python train.py --encoder_wave_strides=[10, 4, 4] --decoder_block="plain" --beta2=0.95 --eps=1e-06
Rows from block 6 of the encoder, named by matrix and row number. Rows with one number belong to one channel. Each number is 500 + 50 x the weight over its row's rms, rounded and kept within 0 to 999. All counts start at 0. Numbers have three digits each. After the name is the row's rms in percent of the matrix's.
# convs1: first pointwise conv (encoder.blocks.6.convs.1.weight, 96x96x1), inputs 0-95
# convs3: second pointwise conv (encoder.blocks.6.convs.3.weight, 96x96x1, transposed), outputs 0-95
convs1.5 108:466535483544480544513488567519512478521423627513512518502479387535389515485492516471450444478539478517397519562534506411522514541480529641529471448493499492463502520516505537510477503270640488499577521494488493497486501506479503468474609496456500511495552489505503502430496548433506459510
convs3.5 104:562622543498556517433502471477474417509491433494506468583536564499488455470581499419506519535486475518681589524539462477549509499564527610497547461560447496466481439454543485531490505487458501581685455441523509471521530501465512490504518497470554484528521504521502480476560600442517438500
convs1.6 086:518492519476469509495439483470490535481614557526590608536502366465470498525479426474444558502447527476461462430518474520503497519488582520465514444499463487586427530493519392555480487408484525503493485484495525484440559488495579552462606469451557479506607465454474504315545527517516456474
convs3.6 107:477508530554524596494509442476488535525554462569519557481509437528572529542494511463479500502552507546500549620446509527544509531513531494454590527518445534493521459535499495443619643545539479603483500559500542529618483491471498572539536557543438560577506579384517626470514482541451541501
convs1.7 107:500520504462528406410480544598547478523536496487553608547467583541534538498527462460438546485510500431507496464454515491560495461511539496496442542515461482533471465450475540488411511502437528518536517417489508493489526513438481494401550417544405581527499534521539501643550455326543596518
convs3.7 085:476481495519492541485515521544480420499525559528586466541458588505473436531550529477426547471466595623473527503495496534492531552476562512537417471484524543534514500477385564507549513699435505660515535528507513496470507541447595524498505517498494487386451490554459468489519438520519534489
convs1.8 091:553526476482545398506458534548492502486520543482458594783506559470510526498467515503462563527523517451522434494491483504500522532472508569495586451504477510480531402532505541466465536496456567491485507507485523487500474478460530491421568474540525530511512511522499504685488457433497479508
convs3.8 097:539520507446516455533477501568503467566456545564424528417498575492506484524542536559439498445487517482539491519451526476502487605514597494527400512495444500524479469418469571481543577536460593618534459569534608512455584610493427550569492591491513409467545475456498496490535572454454502549
convs1.9 097:468525474495560514469538515539493521516514524476469414555493568505519401493514548573587490473462507476578508622483513376528500529496421473545545493421511506520574595493509496466492487542484507497477625481517597478497655369455494481549408508521430504497462483562553560484445500500536559458
convs3.9 071:589504484428531465489455425572564521539548552512485577516493611525498524514540528598565554472454547486511437388477499476537481457474443573595463570475473454487495527575484475488526548417502544467582480552513514433493593612616465490538514478506416516591548465482413504443475528500497475522
convs1.10 105:469493415444414493518435475577428527487524525553517518463444416496520438563488497625487490571394553507480496503468472463446502555511566583429480521478498520502616509467529534495464507455483519490592405525525504540498487564470503665485570500464517483509619498523546538494624505550490511506
convs3.10 087:439493411526455451606427578555540571491536502454524443458465524495501482589503466591530439461466490474440450551562497446420509546412382487454472535440505518595467472599490511473529436468524521541514517502480546507538448545572465615546476478433418565509520522524499540481434483494418553568
convs1.11 104:471529424523555519510528374463505542499534467466534463510557392511450468467477456525441500510387594470528386453455457455503529423454517526533536447494490491611530552552512439504557549444444516604593485563479511503545446506482498540441565469469482444513376505584551507406495502531514457466
convs3.11 093:500535540459521451469544441488509488466465526375509543529459573503474591389447495520606504493526483464516499404454442495527510437511409552448396561530551490454439541426471463511438367481489481400518446430503453468436455517559462403520457449485494451448467473610477482467484515494522475495
convs1.12 099:545535557510366492568471438537442524484538526497488457548483473460520555486506472528472461517476536528585453627416513576492497443499495462566476478537546466538440473486504541473401473560407527587476516612549620510526497400394552463574410523500541524517448506529482517476498580513513437499
convs3.12 098:461485509507423524591536566494508483499482451414550504434515508476593504496476487453432515568546515556536323502504497539468448453553512418510479453523495555400521496415505435545520501585608441559538468555481431428559477486513523464620511515458511528489521451529518622464528503534523464445
convs1.13 101:518516527467506536469569526431530505507440473468474524439470477516459426542450459437448608530491563568429540374511521501467505475475512484428493533469512434352523479457432517602452481524507543509485433486484523476485506539532485478404532374382435473481474529397565473534617491512489505479
convs3.13 088:580516500555476605541493413529459500458579547442602517566464616615431503461504546536547569510475524479527513451411515538530541511491477592512506527504567511488478501548529474550418507477532520459600494475491495492506547540515617504577511563585569442480405525545408445540450481516533514479
convs1.14 110:549516575504359491480536525501474499514540389433475484432499514450531492481560384474464565439466534543501541427458518618480406344533530410532568518554450493530490424467520498506546504578461533498382549487501470542551434502523505532530490467543425527511497525440464507481461511489523575492
convs3.14 116:587535489482539481413446525541467515526527563485485440519506496514394528509551601527562585502436553651489528469472508432507559505526454487480552480495516446513500421531492393558426517565374509494561498515549521496525427495451510517442555456438591544514453532482484378453452489561487465554
convs1.15 083:491426524493482551554481516485501527512483600560509584494504441446440480454524552525524480494454491462518557476486498458439471510499460550401563494522518494488446532526616539463501497513550496355472489500519422495500587591467481523517575617596636494469536432506516519530522491564490345509
convs3.15 096:514395456502478456382514502573458494509436542469507511440441484449485454512443481450412479384441463479482461406443538460474543514411457470497482399423400472412482486528431544453479504469506429464514401482421474501462482420521500490495496455457500520470537450410481517509401429553467506431
convs1.16 089:632519426509498562577533398512416476485487533500479461466538266489538499530525532526477505475538515529479523352510485510511483506519484482507502562501495494516463438482478624555510511476438515586403466541439514458437490517501501414440487540464500539519521487450469499591522485464501495521
convs3.16 102:509496445532480584535485507522529635512553502491626514468479462595561529532544539585456549461467544497442468571483491497429512487488477476493537604496516523557555520523455441532486487564582547433499505504466589514525516580503557561610551544540521550550428549525486534507477395633458544511
convs1.17 121:564525499470482523505462527628499402469433571476439470463460485590561445495417478489512502512514507366499527668453552520553504470469556537495434484476478499491416514485527473391507501526500503483443600440472491442504466498390485584513542475474514572510509532557523517486533545392538549503
convs3.17 101:523525526539431619485502537495454482492525418604636513515497528570553474472552426476446517544489558570559534475533502525529466506563545520487568534583495501494515510497569497573501440527520498562530437431483513446601553510474674493561551489443617551554503523541527536509515520556516476454
convs1.18 107:451504402515543489446428445532415472485478483562461390444492498550516414496420518486511590503626503522544488499516490471506554636442533379491501524494414523501562502494481413480594477520462458481493504440423507517501516555423572489498472441551470474472379511544553487469525569493490564484
convs3.18 101:510524576457534484476516539479513533480475554385450444483519540491445414489553466462494434564408478460494530441562539413510548619488453514550475471522523438465467561527541598491402428564378482462450469417503501472527507558490458490493407430443622512482555478527561434499476504560530520495
convs1.19 100:460538455470525512494530577472508504534518531530508444453494493466484447512473548609502512574563526454524494564515532349453555479499489533483611512429518469562592749466408544505520493415562567505536541531523507518485502508479498508477490441430466491500423480507533535526512483493529468465
convs3.19 102:528441465507602480544401512498449480550495530549468431487514462504409487494445564529484537456409463421489523374598505419456466503450478501571470503441474463501469330557506479421459489457442505493502421534523486485499546490519486549439470446386493491480494478427498462505471505465491515633
convs1.20 108:452499462549512427517500505488534481524456423478313407476485527507487471495506425495511512531627468559507545505505517374501546516496480478457506606474514482487480457450514450590543536461515487556530473492484518502512543510422512447485517290558478470465505556451531496438497519446477576491
convs3.20 084:491523485499488488594479487425581504480553425531505523481504462473607501528459546549533530489588493391522488588536503584455478493473466543489529550475479603569499427505562395432622471376567531488501533455461513513511472466541488566465489550457368486546548555449491548505452508463439555506
convs1.21 107:478467496514427505490497549429392472514499459571486516492499485462487531474501411672535578477498473549325523569456488438416479661500546568487442478530480505501593471475497492517485472546532428509538487504521476549419461532476518514469518532541454466468579477486473428565544501483527458473
convs3.21 095:528509530537466510498500562491469508498511498443509578457508579494479513496439480355327543445584482488624475464436496487492394500517559519521572441468544503408474503483472483482496584479438487607517521530475490447491566499480567408545473501500572479449518456479530485474629542561490509467
convs1.22 105:593531515503555565512506475641509445461404600517489451401508432595519529509524554466491545442532443449557520446440524438553500569463500567453526586478441546530506507601476533469580523406507485561480582536451528469465502537541580442521542510521483526506491496475504482563532485448528616454
convs3.22 097:414580497468604464496517386503499442495447489463433507581575495465466496478505480494655476518496494571498497435572491526571509498582467535498513466517538499472524567548535489580461547546490485411520485544565462472447515490462448531454549474581511401473492463604537504531490582383551425540
convs1.23 108:506498515456514516444673517475557536506467524399470454453507481556472366558565475424426496486478481489403536505572507413503568421516422493601424453522460552506605531495486499527524522438541493478504515546478488488536405475511506456498497503512485490525328510476522504568531531506483497521
convs3.23 096:489466532526483505474326521510490450534532532563483426451483543530486375574491507442392539454368401498560477479573481450405491414416492532579502453412491468534478492467451514424502497531560519540496492481520489521491515549476492512442461406464464506462448513525410457474506477506457449552
convs1.24 111:499506459513511464531489435437439453519579423580589446512508498369534470545409469576492448425658508500604502487527462615467502443458484469485474524536512480543455492457537553560595510455539484590530451433473514429502522551493362487477536509492488551469465504449487461487464509489501504536
convs3.24 082:478432481516493563521455550507500560532413499377410471489497526450525508538520514510475476533408439484509436507590489408511456495526564474552508490518441429528466462512504542581401503472481501475492480596526491517571535498613543502529444407532527529481493383339537573580489533512458484482
convs1.25 098:571489503497584507494525505523491501516619468512490547454553407395597512490519524521539608541468534542495471373527460530465494529514489578520556454502432454566576486560550570484413509557389529551553488531575511503514497402492360450508507535510468469524533439573522519531445473445515490493
convs3.25 102:466539529421521422471484480409532476449398441446456507497537530377497520442439535480493499525509485549502450526518479474497521499488453458473419456532518460484529542474595404540472510483418497484461451468461450515369493490460389499485428484478507354429512442494420399512518556416523447467
convs1.26 087:389491501512472579517490455490526526505537498532518461521474573433436489500496633489485477492466494495498525439480521476498480511505531386527516476512474483490501532479422498534406454505598491521521573505527533518513535426548430549409443541450272459503453441474515519447518520507477639522
convs3.26 102:445530527526475500517525480303528510338452424447453481496506501494493509342498525485487464570544481490462531494521500537478436533498560496411500461548500536459484459436618504481462466497511491484450486386413452413523430435463484447469483479539507473471552511511520510483452522495510503407
convs1.27 079:487490539513477424496532471492542479529517408504471446418473459500514504498459424492422587464460488457395525452489517587575462476504511463505553548518504509453477501472491333498524512415454518653517516518545512532519533441491541505493487334516523521509484517480519492335544495549459540523
convs3.27 109:558493494421519435459515566564537488500455554454482456498495548485430517484507497520494490509428494531491486371497475470510520491526482481459457503514524421430510470533474481568320454484468463470499512499525448466422478497505463446460466442505607456430450394570525290497513535499535450497
convs1.28 098:492559431495491484554484507456524583541602427540454478550516534430479513512510423472495555530467490493595437429465452506438576555530532551472453505483576441517492468514515375555315441504463489465560459545440523463471492549420518501396487523462534519461512432489587495596478494517485501542
convs3.28 093:501545442475526467562497485542502516550584583567477550491544476522514535495496486523564527414487461586504539613483472505548447512556574478524366535553530433530510553390517494551461552467529493412446613584540545514526517505457467482408517474570621481546505543468543463477539529593450485551
convs1.29 076:627493516490524599450478490424521517500511501510490504396491391473481513498505530502507534504513498493504520279475516483477491509481502550504497497502484476522522534485465576532500496519440495503512531495491492533496481515469468475246530548480562478501485482498500519602512525574491392498
convs3.29 108:433532519420552420498511494453481489492432464511379433477603503380503493494451519430575464518520511560470466471571548503571529518570466504515450429497552488443483436531557517574520534556527443479442536507532453528458512429485403507392544469547492467495474469595514490568610564492579484565
convs1.30 110:498463522492537490579545465522455564471514427432458491544460474383514528519552463530547535662555493462563556471540451567434551457468448550517524538524551541416461467520460396489410414579418570465504483545500527520462487538456442451487545552458456494494525442468480470583461442477457591547
convs3.30 100:532539464428536515610485418512509544524448560426538504543561548489513471523539529480440552456450576564441483553429487485425541472503428457523494465506577425481513508422513485594439554480463552403408628539498563535415525575505460577560461595565498484496445527489443455473506482476491504553
convs1.31 081:506458558496511553513473484493491488479496482502523455457465497514495520521504624515490441558471492488491489446525496479503500492506519476504541499517499495494473591490331632486455424492538500522459512490530601514518485407502506479240485480395487486489493491542492502615494514544518418512
convs3.31 115:524552564564407540513522480496525498458532476541554584490461514555524528444542418559504479563543576492567507506464368547447394480494487546442535571558415556582489540476535448490509485473515542505530466440421518389556454527510558473511476503491496514547583578518486510394448521557419503396
convs1.32 098:505521518464489383435577506482532496496535394427413479521523540461489474507477450425456606444450492519443478430483524646519466459502561456532512502465471488513588365455448466506468549405495445502469599468476509509511562467565501486503475416578553531528492571515469515462506566567484429465
convs3.32 092:536472495460483480426537544562452521514466531497532445518492533548403513499570535459506589539412566578485580383517472496485510528525572453519399507491514433457501486511500416525383507600348491529503465533517491507486470501396532502484542517477581532476476457495516354507512458557548437501
convs1.33 086:534497469513510606492528474403542536508506548495515497493482339452468515517532447487503401511472513567455506534516485401507493552513490720490502516464510518518455534514498512522435474459519514518506426520514478498537528456489488623457659607464494471501528463512537506437500512483481425499
convs3.33 119:577613570482526526480472448510454391484480425506491423586568542513485405489569523467575560547476505536575619538527502496565501478586508590499558438577458511478498517448550487531514489484480500493600476473571506504485545482461493495501519519461542411485520487545468493529531616408559396536
convs1.34 105:491514458501510445517498519472506497474432492537550540490471505507460549517464528523587383452524534541589536593458527465491501510484622527552428564460590473480387563519435690534538558464576538616543501544450510458490416561551442506470494442440500500501431490470464479525506491498505512473
convs3.34 096:506541490444473491471534397526544564482596468622513613465442478504473575462533539501516537467589596467481579459445431517467526445496467476490492555514553562552521451529478357422521572442507521500474551478464513485443461503480478512541531581583418458568438576437563464511511516507486571491
convs1.35 079:513497499493453558498515508503494515517546618515584566502495512473506467515526475503534445507493526526506497608478504450469510526521522551415523504492492494489448484456595552512531474548512496416476536479530390490496515599498488588511580633661607466501553428489535500672479491480493434490
convs3.35 100:519420451454476439434530552572465499510415537435459485419437518441451441518485495450410465421454450485535468414461528457446536502417490481525451421442446425411477428521444587450477542491474445474545417472450459502439507433510450496464480494482549492453536421387504464543429444552447488453
convs1.36 105:473522524516568507499539497532588496526481512490473516534500476523479499510481503516576542527473499503457451469397519429494520445482498429532523430513498514417568452548496415500452483564515562486532511434595525532506305544550504479491483497520538490512476495514745502510533415576506501491
convs3.36 137:475492501524521537481356600489407498534497534563497521535507494531563480468417512488515506495516445554469530481449500528477492535483538498568514478483540520452321495496483449623461513529582374477498535551514544512549604453546482452520570531433451557528447525592605536502480495517560458492
convs1.37 098:524483484482537486523486454486507505507439504491517661526484465576516570436537420496561536481428625503505468453486499403509505522504559463507552585528473507546430548564324508540540472465459519559441535523474586472508460479507596514370534427506476556538547566486492538478447501467519492480
convs3.37 094:465495504473548514479544502487446545575478488556416537454560407444544586513475531486521509540491413562476539519444480401560445541538536411461552489515507411452551487512492494506500571539544469545387591555502456506566489363498515532503528568556474541565534475345544551486494513547458442505
convs1.38 112:495491483445500490482414557578488478493505563503508542491450490495538613508448536604561557520593475449518546555533502408384535600495453534504489526456514487468481570499467468452476442522448500591509578485457485476474498529436442501528476404563452532477616488475370550535451542469537607511
convs3.38 114:556417458518386544548402532514517468459459505557482462496513485464548356567504447498440484485425521603449464543557488533489489394414478449536497432422525511521529583412517523554520463492546517515463527520492491513466525548510503539457526560482510537385432469556410528574455388489528506496
convs1.39 112:435486554521428507482506471505496562491588430488520445438484533421475424527477426568505471524453537489427493499503549596420468516525519522496530405494488453603504577398503450551369484491489518597613479491604508560524544408608491495555491517492433457484528470477520527473478491463428537478
convs3.39 100:536479420525440525512470480543425431538437512568497541531481529501445462545510568453424545398514496550497508538437482614486556466491521414596494463500557524514558461534506566521475596538507475426497579603511560505457464532503454496390477622470505434402501470534440450578521493433537511520
convs1.40 119:496578409543603517592484496454545516452519503457512458441614504473488434524434557412423469611520524555460493437528436555569541615506473496518489566394550525549524478543469537536480522482543483526552432497443467448514515549599459444485493498490457479487554491405521454528528609485453498465
convs3.40 083:529508592523509557555471617538482425476531564575468496443507420521495479478589445504400506531449574422547526554515511423477475573505606515534579509479586402516538523584558487454433507457499538566478544518529587492528514584523533527533521527553495478404509467452523489394540477426483513524
convs1.41 087:536440592514473520469499512521510480511517506465526503463426508513507505483473577492500410597526536489468492447526508463522481532493510494504526442519492494533465590477309636496450468507498510509450517440560575537492495385510500483282500491416486518492519497523514482619472518504514463487
convs3.41 111:504537548536421532506515506490529514484569461528547556497467518568518502460543420587497472545548572491563473515438370525434376479494496546470543575560412539610490562485525462485539506470522560522529463456405552376510431565490526489515481491505486503531557561501486492377454503543421512409
convs1.42 107:492522525485424504480468514432543524544488528500559441506532519467449502512554478505567389483445517512355483595588497551517481500502448528529487451476578477491495598455571599555475508412586556514568364542504493581508444460640450437560504470447528483498533488448462503449490514468481509479
convs3.42 107:550561600515530530503560437470558554454550483363538464514558554558440477465519458496546458554494542539545396521487495494553567612508461654442528496603481482480494498507539574538517452550464522539567471487457439483578497508510581525580493425499529537505449546500539501394483517554525476526
convs1.43 093:480488477503546532525454452528558487495513509477518512511495469483523460515567467452540532432460508525479580435468481481591543452553515411537522417470481496532583462576476427506431478478482577571512512510512506497516453470577475514484439513541525503476437486489802499531462484550477485507
convs3.43 140:502507489556508547494398593521438459545502484609495513548502483538580474497404482532508459487537489517484494514503525529473508542461460488559547500496524492451344543514481590551465516515602386539517500546535569529563593481554512470529485517438372561470511508575646563503478464477540466484
convs1.44 109:478501639493361473530477494501482465513458627483448558559458506514479467443567444522496465382452530513499484384490537565505421440509464490501548461583490511535476345455511456539608465410590518476486490483547452567514536435581515520531487528468452486492522510507509510459498481529524516519
convs3.44 125:464551599462619473526496553463535555538495541478486492504568530489553553579538640471502507569463449508477471411509546398481604585547530525501447515547441465462445434560567433531389558480474542443485472504542510585506505555552489536545486388534510502566525525468521497519516556529436494540
convs1.45 082:595527494479470525422510463485490493517568500534465529451476299490509531471499516543487559482514556520470504254516510501488480533520491547497486448542490505492557522455521623559487474504446498507489535491545502520471489463488482520325584539466526504483507506448518487553452477494508485508
convs3.45 104:513467453588438578522483507530518618552594515520579537470445428629529515524507525588480517439463525475449497498458503509437508527441470452537548598477471503563515572498445526508497490531542540464515462535493574495564518583537617524614507502473489579522477545521505530504427396592461571507
convs1.46 102:485529443463557516523472450463430503526535474442516392570514490427450575461485505589521549502460552523464505425505447579532518624447521476421562503561491485484549432583358480588576517491550605532484513539539541506443562584568455555452492516458446502510488484451450494516539424510459492457
convs3.46 094:553554406517569515513552400475513470546513515549539476474519461456510518439467531543613520417495478538555378555446430533541515374463359462445507557526479527530501520404409538469511546481467525494599483509508499434489523505536503514510487472382428496451464517483461542470466517597463500544
convs1.47 102:483430460541525500601495456496427495524478532467525430476518476458501511538460632577470397516585552510611470510524519458504592453503548499494492567521590460505432570495413622484522522511519486592578385458505515482466509552543425480387476407427470495483457492493513465518495482523485496500
convs3.47 082:608494517434488446520520395521518500461525502574491530508462466494514456435571500537494529501466649452475534426463445531431482463473385543462522507480391569579527383501434442413514437457450510439500397430466520437436534554498460515517529514480419461473450571508509466488458520457502492495
convs1.48 106:416591369485573453498484498502534478497505500476417403420504537599514525533486407478529490514572527551553512488493480439473597599472504518467507515443499440506587499529571471549573486391502503500599457504477502453453543558505573430567508412545422523476500568457516484451525554470541551503
convs3.48 100:518511558453591468405436509564459505511527584486508503486506521461406492524480385494528401516491546578457521439460534423547566545501438510489559453534470437510494564509460585517537502588397438507491444480506460516519430478562514420451400414464600552504551502520504454414527519551526487564
convs1.49 093:462525440500585453533553597500481471504547555519490586558520508492472526541475591496504701538618500460548449587521482367472537531502498546512521514459511474484603650489518574485494487487565531568526507528482512470531504490446490478567476440505496430514477485542501531489454496583516532495
convs3.49 105:534447463528449568487484526492514518469503514546515513473523407491559477486478447470468493487570618616494572547501560554514468486458485435578544470483531578454538581468458502603599517578562468523482538452504527534492467503451501608515548636518500528402482456557533555638535461526537488502
convs1.50 104:428512387545534523473472495535503468450485494516573378394592526526513511499463424436520483501560496526448551501531423432503609580486501532500551472465549516436670469526601430525528532493479497526569417500473477480491555567482488505529532461543429456507520551476580501471524556471470579478
convs3.50 101:529536532480577430439423560532507515514510594515451483459518566474415443528532375485493413492473493513489503485548505414542554544484414557545485433501491463502481565512492605503466492531390438501500474473500507498527461523563467485432344421454587563466524457570560454421501523492514460567
convs1.51 110:524551526496448502424474481509535517438529505431459574516474424491536582516445549570523501421500451569416497493506529476503512591417416539591531461469467412522491450500491557558383445518486463546524501521430592520511421470563494552536505408467492511492521528399535460512356524439539460445
convs3.51 096:532529496506538539486593514483538528533541516462528518458584517492507618499518489545550412479565576494564467505436468505610581548557481542412528546578448509550487415673541564493635565491449514454481443516487526500567459508508513528486557542551466523510454472451557550488565561532488488524
convs1.52 099:558536507512554499438503507544488455409552540472540445493451390525495512576375634527489542521577515446486486546450554443474586558487540581561522622470522415533446503490464572497506448467472485549538535448424577458559465521494468458424550442482480514547487470540464551585469533441536525497
convs3.52 079:490570559523514549505601534515511568494632471554542516473507479571493603486556574526437386525524491451561507525463477467441569516506482459479484575532449517600463340574477499489499541506524503518507423473453550468489448572504505507517495506491432455521573567506466492454526548618472589528
convs1.53 098:583417644488439511480509468609522534475418467427485492478446454509545500493472493508555472518400507501419506381478490646504445523498510508530538522477466513507374403552403588497476482502478444506469565461508498503476467455529565537530497483378459537504481504492487499567535535521439528519
convs3.53 104:538522466523485588557482426524515520485537482492558521502561550527536534492563578540499578549525566524516438556435489576516513492494424541472551525549553542527527505586562414568560531509544584537544551483468592487539501531489560596581550600660510517536411497503504533575449479536496569527
convs1.54 101:581559421470363528473451531472463495484526428522603487317521518515463486495530409491504532397533500533545536520456481479484434383474507396544525537497504490545497429489521469478440559467509514439396543493419481458488473562418484536506479485565473500510478495532562529516591515453515535498
convs3.54 109:387465518519470577591486449480524549525521538568549523525497484532593420504448432517539450514499430447529517451538530504467452492502478538505561544519472540470529657503509537494517436500684479480407469465496477540554471478524544511531442476499446523616529537556536631556486496529484483485
convs1.55 079:480525547457505508557514508527516556492486436487481469547545461529468423466414379543548587489393509453318448504523504537504496477472432555480468415550443525480637459499531377541588532566433465493527485454549546518490479474601518502474456526540411520483511508481488527500462539485464502473
convs3.55 076:391482514456550488528450493522498514570480573478457469555506447426618539482448551492542516527451485474345555471513507504456489506512536422503503569501510450478492499458500415451353463577549504331460484500535540516524495487514539437491518464396443506567491473505519569552456446512461533459
convs1.56 105:522485530486430495575430454431483502512590457463516470552439485477452487513489376542503404518561456535593539489459503470455458288471514518437501451481547452449514404461442457516360446444522498520475479539482534585493515467428492544481524497431489492476483486485535468562554521517523498453
convs3.56 105:481507529501560452366505572490495564486550495430473461463499602532534532496566504487473496521558461524564503426522477467507518691508534609446415555509524531448515447581519499554507519510480529508510460395465494521527517527497419420458507514594557478643510507530473453465515544485485529443
convs1.57 106:539558459446615440468523634521555432471550538476539514552507527511533510551464619443492623510472558451464519611484504390496554637476488518482543556439444527487534610496522503468492519561499485590526604494467517450470511472452468476489498422506487524487452512479466528510516500538580508514
convs3.57 104:549487453537422537533476501516490440454544501474503532513524382509506465427508398506478501502552585572487583540459482578511368383484467455506546491461588556450519586361513468534551509516518494575434566479486527525466492527506524493529534608517565507406413499483512556542482422496520476482
convs1.58 077:422460516499482474449464571462531493493495504493526575662478744525486460497456506449436506511484457472569446499546510477462505503483536518454464510488474498489467454487430502516479480460508466387505515535462474508490539525413509506448540492511499521499566491505541509686533505409503530512
convs3.58 097:545541485482469446503521533487479506533460503536444460361499502472488456514544474548488436429505482539631412499487474469544473523495536499499380439525479462491487464383510530508478577637476523674514482532493583445485484524446452517444460548485521414495538502592497464450525566433479471512
convs1.59 098:555519472466421534489406477501532498470562569518484513510444398504525481603373510511544523497506522504420552468421487416527546485517538575488492552382530438528480499429487562499389440461485443496500392474420489487502420527477543514365549508447544508488548437478496522523542584532546473507
convs3.59 080:525554518415535491488478515523482442488446511524416562528622524459484541494479507451514570492580512584528505542493543558562523520600532511506496440562591493445507563468499530557530593567475496505399570483622451535505512459469500435442551511485606433473510512536560511538631540435528470566
convs1.60 100:590506496503474496514507425504482528504484489529530554479532491458558505471452492501521360432488528521504522554554504652546474495485545475532492503519563524481247478483452619471520504575494505572396467566531563462504448440528470457521482463410518501489473488481488496518527492492480457490
convs3.60 098:559459532490494485486391532492463449477440529448474413525502560472406414491444401466488477492475438487559526493572556457547504601480558551556463443506397438462471524469516591469456460427419486550517419492514467450522562479522506444416530424364502498472533471447532468441521514425529463460
convs1.61 097:557486489477470526470502429382482495528537392495566473481481482378465488493457387482497353541456527530560500482507490664522437463453508494462517537501538474520387449479457576552540457471542479578431451526443580517494485477431481554490477521438507461523549426487501509510519508537482415461
convs3.61 105:551444503494484507398487500454496443476406470424483421607441607493399493471551465430465472488475452527534536476598529483575518525589569532508502460519485483473501472492470541498476451524397478500483416476518454440519495460514546383408496447482469451427467454474531484573598540465570442435
convs1.62 108:557549484514474487607432447456485462428428525482575516578593524503484542508492464443492545459492453487561427499482491548513494391504567533497475522449555479427517345501493476495619455414548512532460496600508527505454480490515387467425561472464542426505424438495549524506594460505516501501
convs3.62 085:545561485511523486537450524495485477533502536619551487589485479480500453574560519563594497515540592491459535454472522486583527365475402523465520506507484525522521616510416606457574493523488464514536486490534527506459505484536508561561592520537419519435443543512511552386426443503490517603
convs1.63 104:534504454534485450415447446421581505513447437534503570488515493530477475558540462451501566535470484483488522406469481437474511585534569467451321514490459521485434525421445519550362530469468519549539513415479530477494477508495610577443497445457500507509456563465411508566566453449518494484
convs3.63 080:482539454426517519505448453550509416469514500539601514585481584528488446508525538474484536489415652490495503475478517516471536405463429629516512515462434519524498483514456440545497517538464510492588425507491563516442528582519453582564503476466501513440518554586380446503406428511466536545
convs1.64 107:502499500450465438439468612565520492522471518422488584556455531527532484500486468520524580453496519396529529493423518523490473445510532435540468572480507467425487447421473521464538536555410593470437502488515486504445436508441466493465492485591497522508424499538651551640450455406496572504
convs3.64 081:496490523451466441492389516482497606494533437513453536402530409528527511464448469472517471538513436403493510436509500509494422535503509503576534513483510466491447527545544456471477417326523448427472487455473519507521554507560396446464481486438448409633512493461588459463553558506522465482
convs1.65 083:494462604505530542510476484506481494516536495476523494451439489526471507511451571462522433505503479502515494439479501489496496498522485497500523456493459530491466581497325624474492469531499489509459540496537565532510477393479494488216498489450497504515482504514493496623467530538504423522
convs3.65 124:524537536578407547520529470502543508470577481523551596485446513586511524454558444576494485545524556489565505514474359543452391475492509543464522583556438552585486559472506451462510458471500554520526487435437499389532447544507563450515473501474518512532558560516477501420429504535420515370
convs1.66 101:560481518534490562391494419508478492558427570626458509498439459537527495476451432508509479546486403494529547418534496464546470486513573539404503475497537552464443464515463545478458522565452462477463503500546471529538433483441491565289531567520551494511495471515462483568595504552481437510
convs3.66 094:429521550483505485551508504437520539516530473495419487520642495481484531519493544501603497510556463553452539543562493494586477500624527458478491543514552479501495466496545451566498529534522526501419609521604454550585523480549491581450532504498517498549515496539651540573622575542539509565
convs1.67 095:455535464504595443551514622458527505485487532440504457601517586543475498497495491489544468517598488575571513508533474479487496530477581560515495502481557511520564523542558498612572541443547507502544431529451572481447592462480562375605507415540410484483437563431479506450522510426499510496
convs3.67 101:453474487543493582482525577486489471515581449564636463491501451548562537483576426401429485493537426546496554471540500536509471485510581441514479487507541540433551525449441476522585511627488464560459483514538521532511403485374632500520551498514576482428423481484511519511561524494511464504
convs1.68 100:533464613507424483469509426597503533532502523482604551599463552525569488438460460509476490436381512487477403502502536595560447440493537479414498487562479496474459402528538538451509461544470508472482537457565597525490556403573457504604444566469472519508505499520522477418484556505474495448
convs3.68 104:455492483578506569429503559511468477542542459569591436503491410555532501501569470417481611530568454539502578498535512587497459482542529434516530481522491565441524468517435347471548457570437415509486502501532534538483470471366610468468455533451523445414465467492486474465479491455518477513
convs1.69 109:492519476487554465484539514532476500403504482521439513493510471528607628512532580517472629552527590550525530541445476542527549585431556473490478539446483520569547479471422551472576527524387478522580461517473511471503485537441509617431482407460487549529559571479473477619470496489525533462
convs3.69 086:497480520516467485480603505448496583475408474503484565430469438488555550399561506445510508518607468504488388541444440546540366482525491524469518501540543503440480508475496484459414468507488523454440554466459544438534528535462476357502511452499518454550442381477491573452510511494503451382
convs1.70 114:615576377438501496543435505452463446453391496465501481540565526582546544532451454528509448424589471533542552510560510395543476460486458454481495508463527464522521406525501453497487579633404509509445502534425503427472488559462544433501487471504438500455509531483517510458507506452615524505
convs3.70 089:437543578465513486499460524482458524502491526568514559497548539503561491466502512432446536608476387369497473421445533434488403466528505540464420505514425440452520646437541470453436422478498477495409442396556516512538508503543507443536403426434494516515533520524510520565520509525472491503
convs1.71 095:501529474441528538527503487606503500490420637509502444427494381539484492525403470406488463397506529490415482389516497454576513489456550579478503594482490483512471516491481546495522497386568535524518548516374523450458493565548562583503528469481543522512510549458489480581566510454505516545
convs3.71 093:495543532437543463538498343512461406511425496433459476551555516435404511491497484458562537557495520526497530487488536531553514505564530490528450457554574508456527579476531551543505496517440459433497496463564431526415581434475421390413545472473515409462506483533502473540511525355544456525
convs1.72 117:444475500517436525505467475542524518517466517440526474490498507519503489493574553468532472497551443595480546548556455490458454428520489582605624682517496493421499508504530517505557513546511554438400511566481438485537395511510493529569558518457493551529402562447617461496431493538516443515
convs3.72 097:459466425470547434447472443512506478540442548447457554524446427391507529438443534523555552449439499489415481469415455512532532438455390425474511487412436467480493471508482527531442528542514475449487451489475529529373460503563442507541438491519468489467491377491357506521443453455507559448